{
  "model": "spectrogram enhancement model",
  "dataset": "phrases spoken by 400 fixed synthetic voices",
  "train_examples": 39062,
  "noise_aug": 0.01,
  "n_mels": 64,
  "hop_length": 160,
  "input": "log_mel",
  "win_length": 400,
  "task": "enhancement",
  "loss": "mse",
  "arch": "unet",
  "norm": "groupnorm",
  "hidden_act": "gelu",
  "weight_standardization": false,
  "pixel_unshuffle": 2,
  "widths": [64, 128, 256],
  "blocks_per_level": 1,
  "block": "basic",
  "attention": false,
  "upsampling": "pixel_shuffle",
  "init": "torch_default",
  "residual_init": "none",
  "optimizer": "adamw",
  "learning_rate": 0.0015,
  "beta1": 0.9,
  "beta2": 0.98,
  "eps": 1e-08,
  "max_grad_norm": 1.0,
  "max_steps": 11900,
  "batch_size": 128,
  "epochs": 39.0,
  "lr_schedule": "cosine",
  "final_lr_fraction": 0.1,
  "warmup_steps": 590,
  "weight_decay": 0.1
}
Rows from block 2 of a small spectrogram enhancement model, named by matrix and row number. Rows with one number belong to one channel. Each number is 500 + 50 x the weight over its row's rms, rounded and kept within 0 to 999. All counts start at 0. Numbers have three digits each. After the name is the row's rms in percent of the matrix's.
After each channel's rows are labels from the 100 clips, of 14976, where the channel reaches its highest value: "top examples" is what is common among them. Only what is clearly more common there than usual is listed. The data: phrases spoken by 400 fixed synthetic voices.
# convs0: first 3x3 conv (model.mid.0.convs.0.weight, 256x256x3x3, each kernel summed), inputs 0-255
# convs1: second 3x3 conv (model.mid.0.convs.1.weight, 256x256x3x3, transposed, each kernel summed), outputs 0-255

convs0.155 094:530576516552403470522406510464540506516471527555423461545470458413462528503622559462447410546410494482470623475466586443523479508499470425424519587586461438445497504513514492477507500496499471461520481426441473474513468440521490486502529479525457457618555564496560444407433520464495570617550483398493480616472504495439538429435427446493477528523451464401485517541445435429421522528502476538510406454433445530429464506546500525564513590516472462474419472597472415489558531503520436486470504512535386533531589480570467434579420467423545470529448449530492482471589465406393418571568450448505406454440521408465503473533478550465414511490484512431519485512542491495566517491416473558486462546532513593507488502442503505505555496492428454553471493481498433495522483471485470
convs1.155 095:478416473482474408540521457472476501409498396510593525402533528535474542419386477542505556435481485618563443541538511491443521452443532490435444442468536512537477512506454544550425571493454562501519550473502555465480535518575470549494537530538455483421553450488524533430468475502390341439558521558543541508534458626539525503526565541558501517491515578573463556426598477486615526563459535463522600527464510549540560537504492491466448414505563494503450499424648465467384448409491551528463499465469549445485390521474452550473498398533405552520513510491499465476453525475499501452459540539482540514533514524537460453543499439510560408477562486578445527455513545504478474434533513479480581476477506537466443624617567496494438469432464527464483513563487532500561509524518558
top examples: deep voice; pink noise

convs0.123 090:571527470472524409575500481557441413490477535503539532490473528385494557594486461514534495519373444478450452450385530510556451520376467442438488485478461387501482474502446450512434409529443461472512394430448520555474501479477485470463425484381536546495466471542404466591528533487443545437471496543477393474510479506577548514513539481461488498426508453494415512491454438504467555512520499531510538473463450569395489481487527503492532443511581563501470391542486428492548424507551504544472428477465504545592413438464524546447446390529548453500411489479517454503450403507441507458489530439588555458483375484473479481492452521524448453571478577494502387498594441483441462464366546517623474487528510480554449581502532572522476520501431522464492527484469489528581518498544514
convs1.123 088:440415478504448584563523598570513543471558466481520583461487407503547394474483450521530524580557547454585563539481497493486479476496563478481542518499582525486550573415494567420545498550484486534453581567532491498548487532459511590631404520598559537508498543460538458422562547641586456566408497373500533559490415419522504604478450560472554469455511467455486446473519492468551563433485561543551527439533584467505483481461468482476522527508474523538514596518503601541485523466467525523507568505429584513495484439485475535516555530422508472605535558527500453600508544497564508525399499532507514549561564494471435570449534475474481462480488600490551491546525511542563495543547515460495583494540557608574488524569470472486527567554582454506381535513499505525477520463533585
top examples: quiet level

convs0.225 134:458481524527439478479469482465593495564480577493470468554534497373469565582522430481495419631421479558489449507493507447542522482376343443440515490538510401523445438526479518431394516457419435522508521422459460538552489453542444418509575522434496510496466483456456407435474514418414486461533452483497441496478469543491430465476434398467521485450489455451476564457430438490451472497513470495522489477424418477450540554574431479442514430551475550381446433536465398492520445440491468469577471493574407473439404564506498488524515488563512537474447469526414530438478434432560498490504580541481454476488494572498560587548551546594538476531542481568637493495591553566481476453471518528586526556431510511499494447541479523531466527551512490535499538488526502503441532532448493
convs1.225 109:536576464483494465521558496566441441541603479424587548482555482571433475435485442502580515539523549473543495525566451500510481485474578500451417551504569435481575454580476478500516449521395441626504529540485578456540501440501462528479445486563450482547535409480527463477539537588477472476469544476536485450528523423501560541555489533585569552595513481490513404435530503539501481472487554637487504503465512551491584486466572564393519419582567579522480652409523559565517479557512475531478517453439538499529528496437522522528557468522489484595579543497483419519441589445493544583474623507482457578545490534569526523530580484593479510488526481492546442541472444560467512507544564563496500520548546515512477487510545476477467404613573497536457463535521448602548534455397483
top examples: clipping

convs0.130 092:606530501487490488402493543523512360497488531400499544533485562471494526557496455541558468527452525533483545484427517488544510543435490475467524538546530385464530540543520505511423420513426490470548472496390528560464391371435406456518458457454457374539447443472501449502455443504466429569449526532485490506492466479453515557484463495516437523492554412503457455492468468464447547483471489546526540492511483525474508583536589605541536556535532659620573524551409496497580506531567452487488441425541516450553442505479494518486446486568506476475389496484553501593494447470416531571510516431596559489475490542537519473514495532537472520597391624480508452557607466534458479444484422543554464470554483511517547561435578508458540418535468488435558518479396468541488493482490493
convs1.130 088:450423507469556575557488566553574557490442440571539512438414471529501552435433458556414542526559552555614557540494522458465514491582555436482451553486508531510504545409427493461568517574528546494506487511577519556457591600534500543555444514529596617453521533508501526389536641607633454514480474479531553544527455472538499495523496514538484507498463517487458518493602522471564527504494463446546504511444517454510485463401459447450508521494452458453507527511608451520417423507462495547473499573458525530510483390509450530486568491399421517597567544552530479572486557593560468560440493398471568543468496467505439489450456481400546443424523474524482568518449509484582477473556534415541526430487592575542441544545486473481478582544479470492503535511564501468506485549481559
top examples: child-like voice

convs0.141 098:519446567543530396528590576535576498563491633534498606516463550396518540683571448496524459599448512512456499539428538439528488472450470512438563570531496398541491450531488447386431500475408444448594544431414486593514499479499495496506489531438533571546449549542491461488556520459523522544527505526568433578502449560530562516494486493513537574534504405562466503471429560556493572542544482537550497542517481501481501509479514568498523485501491537429488449623474495451530477456479513539481452473521444542476386523563472474492476487515510486559430519487561506493428497469491467468460506505517548461481507508486536549547477632573460534558437523500563475523610504587515536427445624511619499613492526521533554519543569526585491502528561515456557575462559492600509483525498487
convs1.141 077:505494511495435482448467479538467488491562457432564457446463529498444533466453447505463504547529528573555433456442531460457522481424575480369459394406546504523530512446511504538528394462489395497395526569575559464460551503485550534439382535489493538524498464478467482418521586612543390439382535409472500440581473401497463561578536542542525415584468516468411475427573459533580460492473472532513506410454465486505528474455484501492521465520527571465490590408572477559442427519415486539470482512469534467460485453399494560566507473428451492509545526518527488542451591505517503555425544528448457552478473459506449508433464424434541471493498411454416537468481483513471485449541415531449564482519537542497514516591501545433495541583514457518412531606463527555515540477470585
top examples: child-like voice; muffled (low-pass)

convs0.85 089:566549502466447546532507518571478440427478390510512499568519450457568513424529609496551467366455504516390483500490498458519490551536507471526458490495440449485473504453455518555484449575496501468444448480524560527518539508524506552416475501563546510549550540548504510650535528629521520504449510605521475465563571512540548510437497527522487416461548570546606534578575512487528512509533479476436416485537510506451457442478496477528487510482429437470433417548387473464455538464506429443499521507458471531571481473474494525483551511529517498474468509481521487546584446468479514515633527430658498571533485500485452468478564513600542464433492573499548511648526468520499553713518423540592471498616539474504478567492450437496522524415462526504441468560524522518489513503542475
convs1.85 098:520463486431601576578494510552536489502498489493470501523461451491552413490509465518390555541593497420505488497506531510388465520533569523498454495403500516495449497440481527457532486530505491459509491493503459433464384490439541484541450541510460475495455514386452465480485430472488539558432451415543463497477498432567442498560487519492504466487488472480489491520462432546455487502485434363444570448470464449465415415415467382558321431410417487431477428484433487474448466522445522574476475510431563559536548419454519546455524463416455477450505472547541391596448561501551505494453409465515587441462461482491495487443464496385461415408406534548515420547435403543489509515573482493526485430478485473497428566487447474495500510471426494489421525490437480429477458440451507
top examples: thin (high-pass)

convs0.192 086:458515507524562531535487498605468483547488490513574488591517463566550576490512525481547608566499567518485423523490500512520556556416420474446432382451569520517448492484523523609484475522500442448455551478503477446607581524487503564458537526477513478524463516553492494521478502586528430513456565655487579464597502513523499564503533502530602565420534566523536517517613526563584576573547531541499516445502486469497561527455417510482618492483496532469488590418535480597468494461521590528555489476435522434448493519531499550461557489544483553472517524448463581455453565574568524529529620586493471545580546509575441592498530489572598574544562506582489528500447565555528506583479467505411529455485604486451468474586488549531487473543554514491564472551474541536527526447432538
convs1.192 090:485513456451442416554464465468450501459462510454491514484464483433458455409374498416421477483448444419462477444503453475517455462532534536447489591457432486498493452496410415450466399431514427554439458522450494485545484458455470479485408461426497518574467439497415518396392516446469632560491471395499464511489519423513533486583537515494483532592442535468528475534485497518466430463507508526500596593529510496481575503546576502523526446524519385500495455408519450477573428515526475493526456486477437487567462396540498492508466525345530430497478487484497450460514459502417535502544489436426472506332417526450416480368411479474527535530515439521438515503497480453493534500465419543557443527516432487556590521449480490502526525459413492543470516526509498521438497419447438
top examples: muffled (low-pass)

convs0.94 096:517518467548504539489422568522520535484584565536601564502527527516554504598522500520418525509559388535611558511479485504660503436555567463489567436561536529589536479542511490511471448469501461487519513497461448483470468551469431514500502557533488435414449477546458427465447480467444462499545493558476447514452539550422492476553536510539553443480496480526624516481452519509500492545505517551546560527518452527512499457557526521484529498480533500524490514425375447492486487511503461473504454477550565442501426521572579480649485507539644533540460489459540524451644450470492478407461479511431499479477521420453460510495423364495503501496504459483480525391432469453470453495563442616467589560629593489492479518516466553577511570616419549450564463560500426499496517543466543
convs1.94 114:554520494493494457460483474522581457488430399476413469534421521517523464479525482445525441505513578457472423439384577454452476571389418442377486526535495469540472475463478520547479405539438434479426514479455514451443437418509513478443439452481545487498530556435546467475572572611512531427500483481532508362536556463500488522448510527478513447429487476400559463522547539472542386492540543564535469412454536512493536413440561535515461432568438586518517570445439549572463497521428408455432514495484460560527571435486462469419566424451422434546520482540496457557378527423522471552541545520522492539462425474471447447517464566462504417448441496499512390591486485583488506561505460502516465539409509486542517491565456523490395499505570511510496494540464556542489513430522535
top examples: deep voice

convs0.129 092:547471494507492452441467589536495482579559572520563534523504583473454518607548454519575538537432518501500532483441585542526520480398507523415534504461538487516467538492557516566436405472511477438486517520495516591428455535486482425522478478407546456517394423529569516513541493449460418519477553430523475448461445454442521545539489455529546428507526415550408462398462508519486446518533495555465470493467516453482468533534555508604544465512596602518616551476517478504560501548530434504439586505523559464560534484546522521581470486498566484535485548499526503527440448495594572573418462473547527421497338505510560500558470532472509536594451610457450418531509395487469447438418492490491512480427450514379555483451513475472541463561515582479542405431556455554453421503519430
convs1.129 082:495444482546500463520546459506553598500532431581442465502563462551503483455454545543502458526523555455532558477517380439499519557483512501500453607519525525531634521501514489510564579484463487541507512554567479571575611549485502559508503492543591589524508526562508541489550632467561527416498434495473554465462518460526508543333439567428465518433530500521525431430532474455525459493547504557602502571467490507567575531524538454432557576597415419543500552495471535552510475427613566512542424531541494524465472558452490553456485467566489506474534472552554543376501512523395478558540549551520519555383522480481368544419473477462503518475461489494468550478484565517583507515483579515503560472540550481582403494537537522484450569557462475468526534432448544408502489491502580
top examples: child-like voice

convs0.57 082:486465403527424500432496577471563434471564500518557514465553530513533573579573425535554471476491446568412482464514490465563532486438553427485424477487392501460492461464449541497408422466471355423486461490480463515571436508495459516524558498476469413442405485411554428469498417444445480483480465483510460423428482509447535414477495476495484463408485452517442515454484499471476493484565553506392479622503456565540461577554549537493462473479536463486379503471424446436394512458563441429565550402484466484515391580520472436548445469595439561510424485429485499455497408371546440460464465486546453477494441545533557511514547489656509575467493533462553473559577425531465586505509504516486472546487544486408501502508481493482483465523461499496486460512554485501489475519502457
convs1.57 087:549643546498573482472491480555522517589509553469537558573437454484488514485515527464557472530465570432531531440471506480469424510486459473510509470571576458458470404533437376503518398513456445578430491481436596465495508513457516462380420417449504589521505500536466509461577646552510514501443486504442469430501526401426466488526481454499563458514525494465470474526490435493486422404498523613575540422517530518462531466518509558440568525573491636446503558497440525615562439557541493531467492553491493545497624491503488447494459521394554407454576517577424436529493490548485504630461520498543445459501464440527445526490535466474491511491506422397480453474440407493488475482492529508474513493414520434489553424505466483483489503564519476544502401525476459593509523448507451
top examples: clipping

convs0.83 088:509542488558456511543506536494499474433527530426481545429501569545546499557557487554558488516515480491492544541491521403515511481502571421501522518475411509446524563480440511453452469471435455466473477496545419469494447464451465554481456542466520425600493466550506419554483536517490546549485388411510391509456524520526477491460475571569438481458497465452502465481485508481461551531444374564466468559586522508402435509517613530489553520482495444497492484551441557400551517529407333529481477472488617573613434515534499440595470572496434489551461476475530530463591460443468555513535441486433525531420396487540378497408454549490485453572451655439458543542587525440495532494516391558537376531507492528519580530441520463490553507445531488536474528519513552516451479514519476
convs1.83 090:523537497529596425551509415532552540511468449585509405576457555518510489498526541499466489486553568458494480447455546525505479538422444489402414466446513524539549419494557453537538527548508515478525504572488596495476501484440561464477514489498540579470516555417479500515523576537480563429452488564436547370567536413591430530486543548426529451411537589533511581533592470529508397503614435475530471431483460507553581373459488452495465468555417508456463541455457452575433513481456544573444461508507457497485573508424476540405522449531416506404511475504527485539431508494564489520522538441498567483412439441500429509515447441416534399442431469479488469460443424529525427505522523489492500499480532365557464533506471555484491566517421551520567529618458503459476563467478539
top examples: child-like voice

convs0.164 107:447484456513556496517470504515503501483573482509553476440583542571519545515508424516532574481543488573501551547544513527482540442428550523435416472410514539448415530421574568463493490481538483449501478438502418450565486510545478513524592451426415466452406437480507549442428424446449456474533481514506462451497444550534479427515492488577549536485436497514469536452482529540462527535462410411377468449356423424477469553523468425520402409450534426436440463392500470431439471517459483537551512500456520381455407563485506477521471422570446566471482446418534482450423537543563524442426436514398537459496420562526579469527469458602489553395469474507442506418392452514499497490548552486430467512439523528467489530436529530507523506480452560469578514506506529506467487508451409
convs1.164 092:558572514567508454499502502545489469537491565504443507613500511501509494529509451492480433534519537409413446511516461427544498543511474432563529544464415515447507493563394461529458466481459440511562485525536564537509498444467535478463491506481518491645494548542428452468536538531560618560509488552504459514569553436522518502464528521436353530452446547480540496520518453491451500532509534571489527521595536524489582536533537449445526517573490510573543479491499514481580484528583516495485425475541484536505544486526435512419533558470553450508511554489436514548525485486409453519566543384546441543351416422457454367417433484427477508603507510545457572542544555461500526567432507549522390507495541497507567480334496538446590392462487435600582527549492469439501460481458523
top examples: muffled (low-pass)

convs0.166 106:480405516495536529524491431448397455497505463386492471501564457551478511392425472445507576532522502522526398489537489478465505514466486508493393470390523509437435511472506508491440489483480494504463482394533485408571514498502462513461498466477502482420442524498461557530479475477472461416490470510560534528532503514559583570529504554589569540579539526524407502500561532517521551472464560526519636513518546501566567528549476412487560509500580491519559552461539549538525566566567572489542519505419528450503421535390497498334472431554424531482450403465550458407388551534468495412522578578549601531586526642584470519461537464593528507495551433563519535558435540559525536543550501505445525450451520497498493518514540489533495477539487559403585537464588521514509488519519491
convs1.166 085:505621476467475410515531488459531509514441559524439480551500510431448489541464502412432431517426537305512567435495476509602451529465512483550530541499456401497548441531394395464507459439509392566547434494441432527515430523412453487519440517476454501542442473529490489518473508468531576532429544566487466510469512431516515472510508528485508491449474494494642437488515548565433517531503512521469530545503482502411565545516577611497536448523515482491521462522411463492618456483555486441476454495547425521516531412560460440480481542396548389476528536491454423447550484464454455512525555438497457479411451509478383453519461578439549532598486524508557487506562482552469527526461443524591421451484443506553548418450524508640516462514455483515537490496501500500504524472521378
top examples: muffled (low-pass)

convs0.230 121:453472450547428472444475582459595497524531536502549518523534502439515563576522379504557489562474459569426455538498477477589533457454454465452445492500443453548471476511435513479401506415476418513489487467517438536567454523516457459545563538464498479447468461414531437464508476430369411444581453502509440475426491535430476431494498407496483440473458472532537543457488500480460421494579483466479466540450454465492440563573457449404457368512493470399415457469461463464426434417483456436582527429559411507520369606525496462532476461573457547478427459442412549444498380426562493434470547543502458482513460531484551552521593495610515464439513483504623470503528465522434467460456520511567505504461529494424513489557455457480493511549518479472476448514539444472469539575482540
convs1.230 096:551637490460530489526486501547516464555563561425536528536470500482493480501573515457534521519457553484500493484501521456479412504454498461481492490519572449440482433571469417491473389530463412596460531507472584433455481474471450491419437461534430528535570493517503427465563580581501477535408508504476479457516527416473527504549487476541573506534478490442505398504494464522485477440423528663552496432419499513494589472463516573428537479597603644465569579452501523577543453571540511558450486509428534499497622462497490435553526530458533469595579546522419403569487570513519544632470529474501402510509467489504452539530521481506485497467489445449459403489418427541442478493497559544465501511436516507488498416501469506488481433538531437557482444539467443607550527412435460
top examples: clipping

convs0.107 095:448473424550462442503500532506540473486519494524559539527467485468449545546537461519519476453490498547444423483437480447611507491445430429383396477499457409507492433602442495456378470464399410494524502450478477492570527480527442529578541543462499533389507504439509449568515504477359518436543464572482488446521482519482530482478504467506517473415532490519493547513493525496522471450528520547466444520444469513457436538530431503402474349482500500440357490379455508482430435405515458469536493420472456488498365549481476438504504375540462518507455457384424457406494399441482449420431571541506463501540449497439485571462552430586519441414539505501578449522543469528447441535479510512513514523475556457447477502560480529412428524551563501468484461494534473545476538535489496
convs1.107 087:507582485471526544544459505488539533554584573445560590463445469492460484488518543494534489513504558429548533445477519494473411467494547524495547497531600512459498508514490439427566417515542403578424508569475515427480460532475514538465404476498446557509518491521529445436550551528507451538383523421443514495463476416483493540582453509566600493570503477479519417485495449513524476414505520614566514428454463462493551472450508546406501494547554578447565550458498516569543477564518515546528523530435549471495590465531510449519534542389583435565606582552430419525500560510541539612428508520463427484523499491526400586438533460483493476465453486414470397483411371557449493450532531492460550464442535525504554445542444478540489530561518406509373483529477511572533543392492484
top examples: quiet level; clipping

convs0.86 098:546552530504479534473494466516493538504506474501517526554470466493518518491563573479474426414478466527511469481487512478539484482582545546544487426423432498560510526558542471538510505542396499560686522526487521493514488529548443560545504601588500532449511581520445602651493473557496529487516531589489490452512569532500555528488462557506506453491524563528542528587548503566546489483442491529477478482542415372441447450492505460478566504444436425552464523428395438446533463492537464461512513505509495515575483501522526550512579545553583529490539510420598477502611507507436441415586545507615523586510544533477439482453522461546578494416556411589465546571403507493535541602478464530407471510584516412480563501453487501435536557477417560477501484570468392462409536545544498
convs1.86 097:518461493476544521478445556508591522513478505557446541466421500495474507441533501505490462456527527418510493453456530503388474546490510494381440507463473503479401486403478589476544426525589492434439409464516488468484455544489611500470481415473534532496520503471567428552582551534549530408457512382514473422426501451519532447539480511541524502500461491475478524534488507493492418472524437469478456444457486520534439441440533422518333472472430495464517412509490533497451529624412524530467516563494546552559612420552522487392509414397430456436537469613472471554372512507559448534492433531535537489515432484517423482456465523452467418367427508457514410617461451535472526505541458442503509462442511530495538549552447471443477559493519483490398479491485568463429490483505511
top examples: thin (high-pass)

convs0.78 104:480466500571438514574527517554458594531495523549433575419545495508446519508470400536518469559492520425531579505547606525509470526520564449552524567527493524524521486485465482450583569530506449465522394441496479459425543481457496443496450482451521554507453473531531449401525548518513567444512449409467496556364414460486458438449433488558481560473434396401510477437486472500492506502493403582552446461512519477426459455485526524391464529465527465460489445578522558567494482514482505565506483561479539542546552495570445426526501471449502480593554524555439494541550504508535457540466406502413468464495530504482484513592443591396447472626480524526481482496521532475487455529569535431535487475426469564464478473569402395473462588454456372502397402396475542462472466435493519
convs1.78 149:558513519526429374433509511464468442466531481490551501515541556584511503483564423474511447495559467529427391470451479503535496502428457537457463429431427512487419451471467496544383528464421495469489537504466607510563462393540535494491581517486559436557544540455453447580526569592484469492552552525465435500563561562429496508476548532456448471468461483445456562500513496546452469518549526567503567448583525536444560499620528485589518422558500625509427572483519493511502560501453359478472508426564538531527503501480525540484470397571430558462416426454569488531446428400457445477566532420540524526516437480532508422591523509484548481536489464505546566555558470527553515536522397526475400567455441473461509476442418545496550463538537528575524489514411450498487479468571535
top examples: thin (high-pass); pink noise; white noise

convs0.245 096:434437522573427479472496558526522450577469607491450553527484592421518490594574502513617459598467514508419526544465563423498482497426489373433552530537486409459488487456463482455436522436460472417430484454451486524453448417478457471448485484424498476614493499536562391572542551489490517529510473404622431573404456514474537538475481479532473481528498403470454472422448521439455500517482439507480391516465534524431430498490517527513495464504515535484476471549479570411550494495440418466458547474473497559531483510523409411533505466485517460531503473496412508464495478367517486547513449469457454484442387459468454461507417587490463521541369577477479459539504521515500481514489457457590486513449469583523612470498508502512539468478614539501511525417572557548490451541565531
convs1.245 081:521498476581594465581531415495534548472550460577563416532541519519510544528517538527453488477537555480485459469543442510522547520449478468465446489435480501541594460525568491488541563544428509499597517624543543520502513546470544493515499531528548564488584565440449489470498563540537533461472483550454539428550511396603455532422508575435475456407550611566530538485623461476545473535573465436501455519533468520538586520484430453469464504558416476465457546478505441544438495452573559568478412493543456494443469603438480565445479467597366520395515490504538463464445516480493449507467515455496543483462448467482398521507452433489502446520451374560414572420462502510488455506508572487505547461519578455563410551495542545503466539450444524490581546612428462419502536542440531
top examples: child-like voice

convs0.62 097:477517511436496463326435499409554512555445487459456468500497502494412504491556381457405401466528457574529423564503532530481535443471487485426497540567482502525385493511530497471533509395543487504519486462440494567511411437545542419604546406487489467499475440422494431393473468440389461473508532430525507557512529554412527397466490427562514591500448517504506517555449473511485498530553453476460498540411385472480457458528488496426417464564453524492400434562518372493513461493438385489513503537481503438512447456456511483516522438455444563477508476529460439470434420434501431421533505516485473439468547532569518535527537481555546492381465495501621471542502548499549568408543499544540550475469456515490492520513489526431498531528463509573470493526521516443397542520442552
convs1.62 096:537594532501533532526518548551446435528588512476566547507469457510433544461513481481524539549445525572522483524538471441509501485488464512452524525524604409491522485566457462431486477561476508583441544470518555503450516468522460449413473444533452556528554456575517535471511534543518517469468517482505457479519505500507534521519451507557567553546474463434453422454475533518476452437398523633516456460455524475501589467432513558327523418579630590479528570441523538539544454537532470530474557444390454485527500437450519478445571548447560545551560600448396433538474570501496592595438535463456425505616475486553515509550597482557451486460531477490496465524451470564420443506488565505529528523493562534520475400531426518477463468568602473494455521507582518644496561491430427
top examples: clipping

convs0.48 098:506506524505557421603582502553487502496511552525596578548448555525518521539614504512520508469538467512427471528459488513537464478504465472435454500464453513524544492572464476435447475552412487518582558523492478493527557456539526609561490607545543508426452512539506480554514579512500526429540500636452477515505518543471530519411505564472508418460512530519503536547531543557549500526526465560506435459433427494387551458419438503513477370475438385507339477416486512491458422355520459482466461452469511522479397470512490487529496405487533477567452460423502452450508498496437411384412508462480444528506455490409550477499482490521481438397468507507487473439442459523455438540442498580495509655537541499516484532511583549524503548503550555483592564513544471584514526521498570
convs1.48 092:504528443435480374431481574422596544438544509471518557448407517518434491509526497501454443456489504480524494490432522468450457496433475546415473476505545527467427512469541444446494455420573487472444449514428530403393425540510533501460398462482491533464502513521507469503551555518454429449409509411468510445457518500465470487561486467512576478513486484477449510507499463493500411443492509473520534425462492532548467408477504523507455426481536473412486440422510466527458421528373480497393579554472461543555533396501555537522511416417475465486542506567506419521428412485539467576441462536465473477517480440454457516413473487371512492444437411404452408505467393453416470397514413484512534502428454483475569475554477472465465588499557460496343469526493563524468538443515465
top examples: deep voice

convs0.198 108:475555585507409523489444466492597583567502543592498460473522546506458548522605405506459478558527517518445526520491531481515521486551467461443550567621444567497517468522495518509522518459545411477448456542537445582497535499488535490422543450436579479523461514494557411375470573485548429436514485361385491511492495502469435510519568481469482511515478532493391532502500462487517466538620467491554478452486422501362548525487496396463551519593487537471484456566524416498545487487442495455540468574452465456463533546525496501549495568501514529581539443528456550452492521442555496531495467487434423452350497409485559573491457471508463511371510517438475541437556543458585477403474453530511448559411446520488503434533423543477572566523482427571400485496478451497463518473435514
convs1.198 114:425440387426464430494540531469448390481467421405475471435520427479412466465381492434540484458432449508496466543545497448479497461474568483538508511457523413501509474497472417435487518452436534512503495419441480429462447446553422475458433474497369487450465448474509526440492419441473551494528525525565511478468513508553576557540428539538530572595581474559534469443491533485516472486436547547459584598516551492557534514508592532356451389494579475480510550366524583487507521490522523476458503416433476483544475431442481464418535499445490451468461550435461445377464497442479488462494574576465483556568496539546510499524529526561529556549502448506516506596494447601445557528567508493524571534531478476516522483554529488485391455515553542449457460495591587552492502492492435
top examples: clipping

convs0.110 089:453490487433471438445464465477509548476512506478499500428486491528405452485470516473512484467464509452528461410477463523529438495502480491520444466446511516427475407414497432563473451534504471489425535477452553432476571548452439440456455450459418522468496482607441510578485430561499455421369510593440489308499448435477496489580575501473569526443469459385521465490495563521539405455536438560378466384449475414441430482437520558558586516473533564573538544410448456536489478508448478503480501568451533374442454467481536476507430517453572454515468515460479468460416456531479477491497483473495418500532503569482504587530507488506518574504490518516477522502433493517524524539505450449405478499433506393494463391554485500444504498555436512505552448414498474483416456427476378
convs1.110 079:501452409556492496484536524519538498539514484517462503569558562508519473536528528535548451540551430441515506524523524523502553530515529507521486507437556596503543568546582527557546569446581572408530468528513401444502483420537479543517442503497437469485393511368422465568405428420486543481534438471517526494492537450523524528550486522562497531639611483588550523475464438466444499525512524448510509612570556612603566579566629536402436447545425456515488516387478589491464575593567557491565505454600513496503482558466492487443509501514452443425491503532558539528474504483511518487534469553530556504561512534529541631461523545541505496584466488481498539542529506562498584600583511554511531467511433475518531602418570522473452475513491525503473467469418541450501415515476513
top examples: thin (high-pass); pink noise

convs0.126 109:554497408459485487490455578569493367409492442419501526528474479474494527451450409516514495472453493567441486483451436525539494525423537467442444472533499470487529496486478447484412459513459529524498420527420536545453503403507417475529475397507470424454494446370485428581432413511454493517517465482511421463544506499501497488431485519485380448413507450493470509488445408410437438483512493535492478497509494568567493534549575516462448523570489520535444508515456424388492545444514509449493550349556458520609424515489449452506498454494414483463420489408475520569489388458491492507556548462606551508539513492523526461439575454492438480490488557551603441591627451510496530535483473528554446473567510429504469541426517462427482356475472503460490452489453423480508483562494524
convs1.126 103:444539506497593585560532537634516529585508523508579509551453474514524504516506571533518552592534581553593572516526565484500457505540504485579530463504587520492508445481456434509543458593476519464454602497492530448457540492495451499434452438502438584527511511518485527431573559571603460561416524521477509511497466449501483567609484507571532476549534443477504416477477516463503530462412456576574472391517556490496481449448480543420572589494537615478537522518505520544530507546521536607525560577439561519486619426472460440513575571391521513556589568537417481574573629636560598634444457469479482500516513454540455535538490476446428444451534498485469492465451446528505460510564565457492514483457534503515488447510452517528513504531559465525531499458494486552551487508514504
top examples: child-like voice; rumble

convs0.161 097:543575507488564543541524479534491525459549404469550533555613466565505460409484563488503536490563627539563534541610518550461516525527531556584472534408563549445521543566524537553585520623517523593511490551504566438547570481540497542569541434639453487451534558463477564496448460555543534464544484492485525442561489519490491518434457483482506450513444600417530511599571529505523401464386516442493560505447519453471578489464429451433390485482414386480409521455484572475460465475482516499558521555526563498493557555483509455456435474568475528514539436519517475547464588548481513528468503507451554520516528589552483467491503451488502491393521366509498521480348465472526497516512460500380479511551477444494442453440473517463442428463475470450499497537498506497424541457446465
convs1.161 100:439459539469474511469496482446499471445430587504427432430462510457445504512450517557422473462439432464481477483530518443518521487573472428580565524500433455524431538487483522445413489425493513414594476435514470561445421507511464484504483568491486410467462450527509534521450406404528513572564450534513478579418468559485478434551513510475439538448459437549537502467419480456409584543425527378416513540599481565512442590520538532517443489455518452517526380575508445374523499475523485486445437504527449519521425494509477529496524540484547441466450566457445489464548427538495484433527421469444445471389492494460455431493426544438483556613516477568483561528606528454459506522456412475568434435492413532476550477403563464517537465405466472454503474408544494428529474499502424
top examples: deep voice; muffled (low-pass)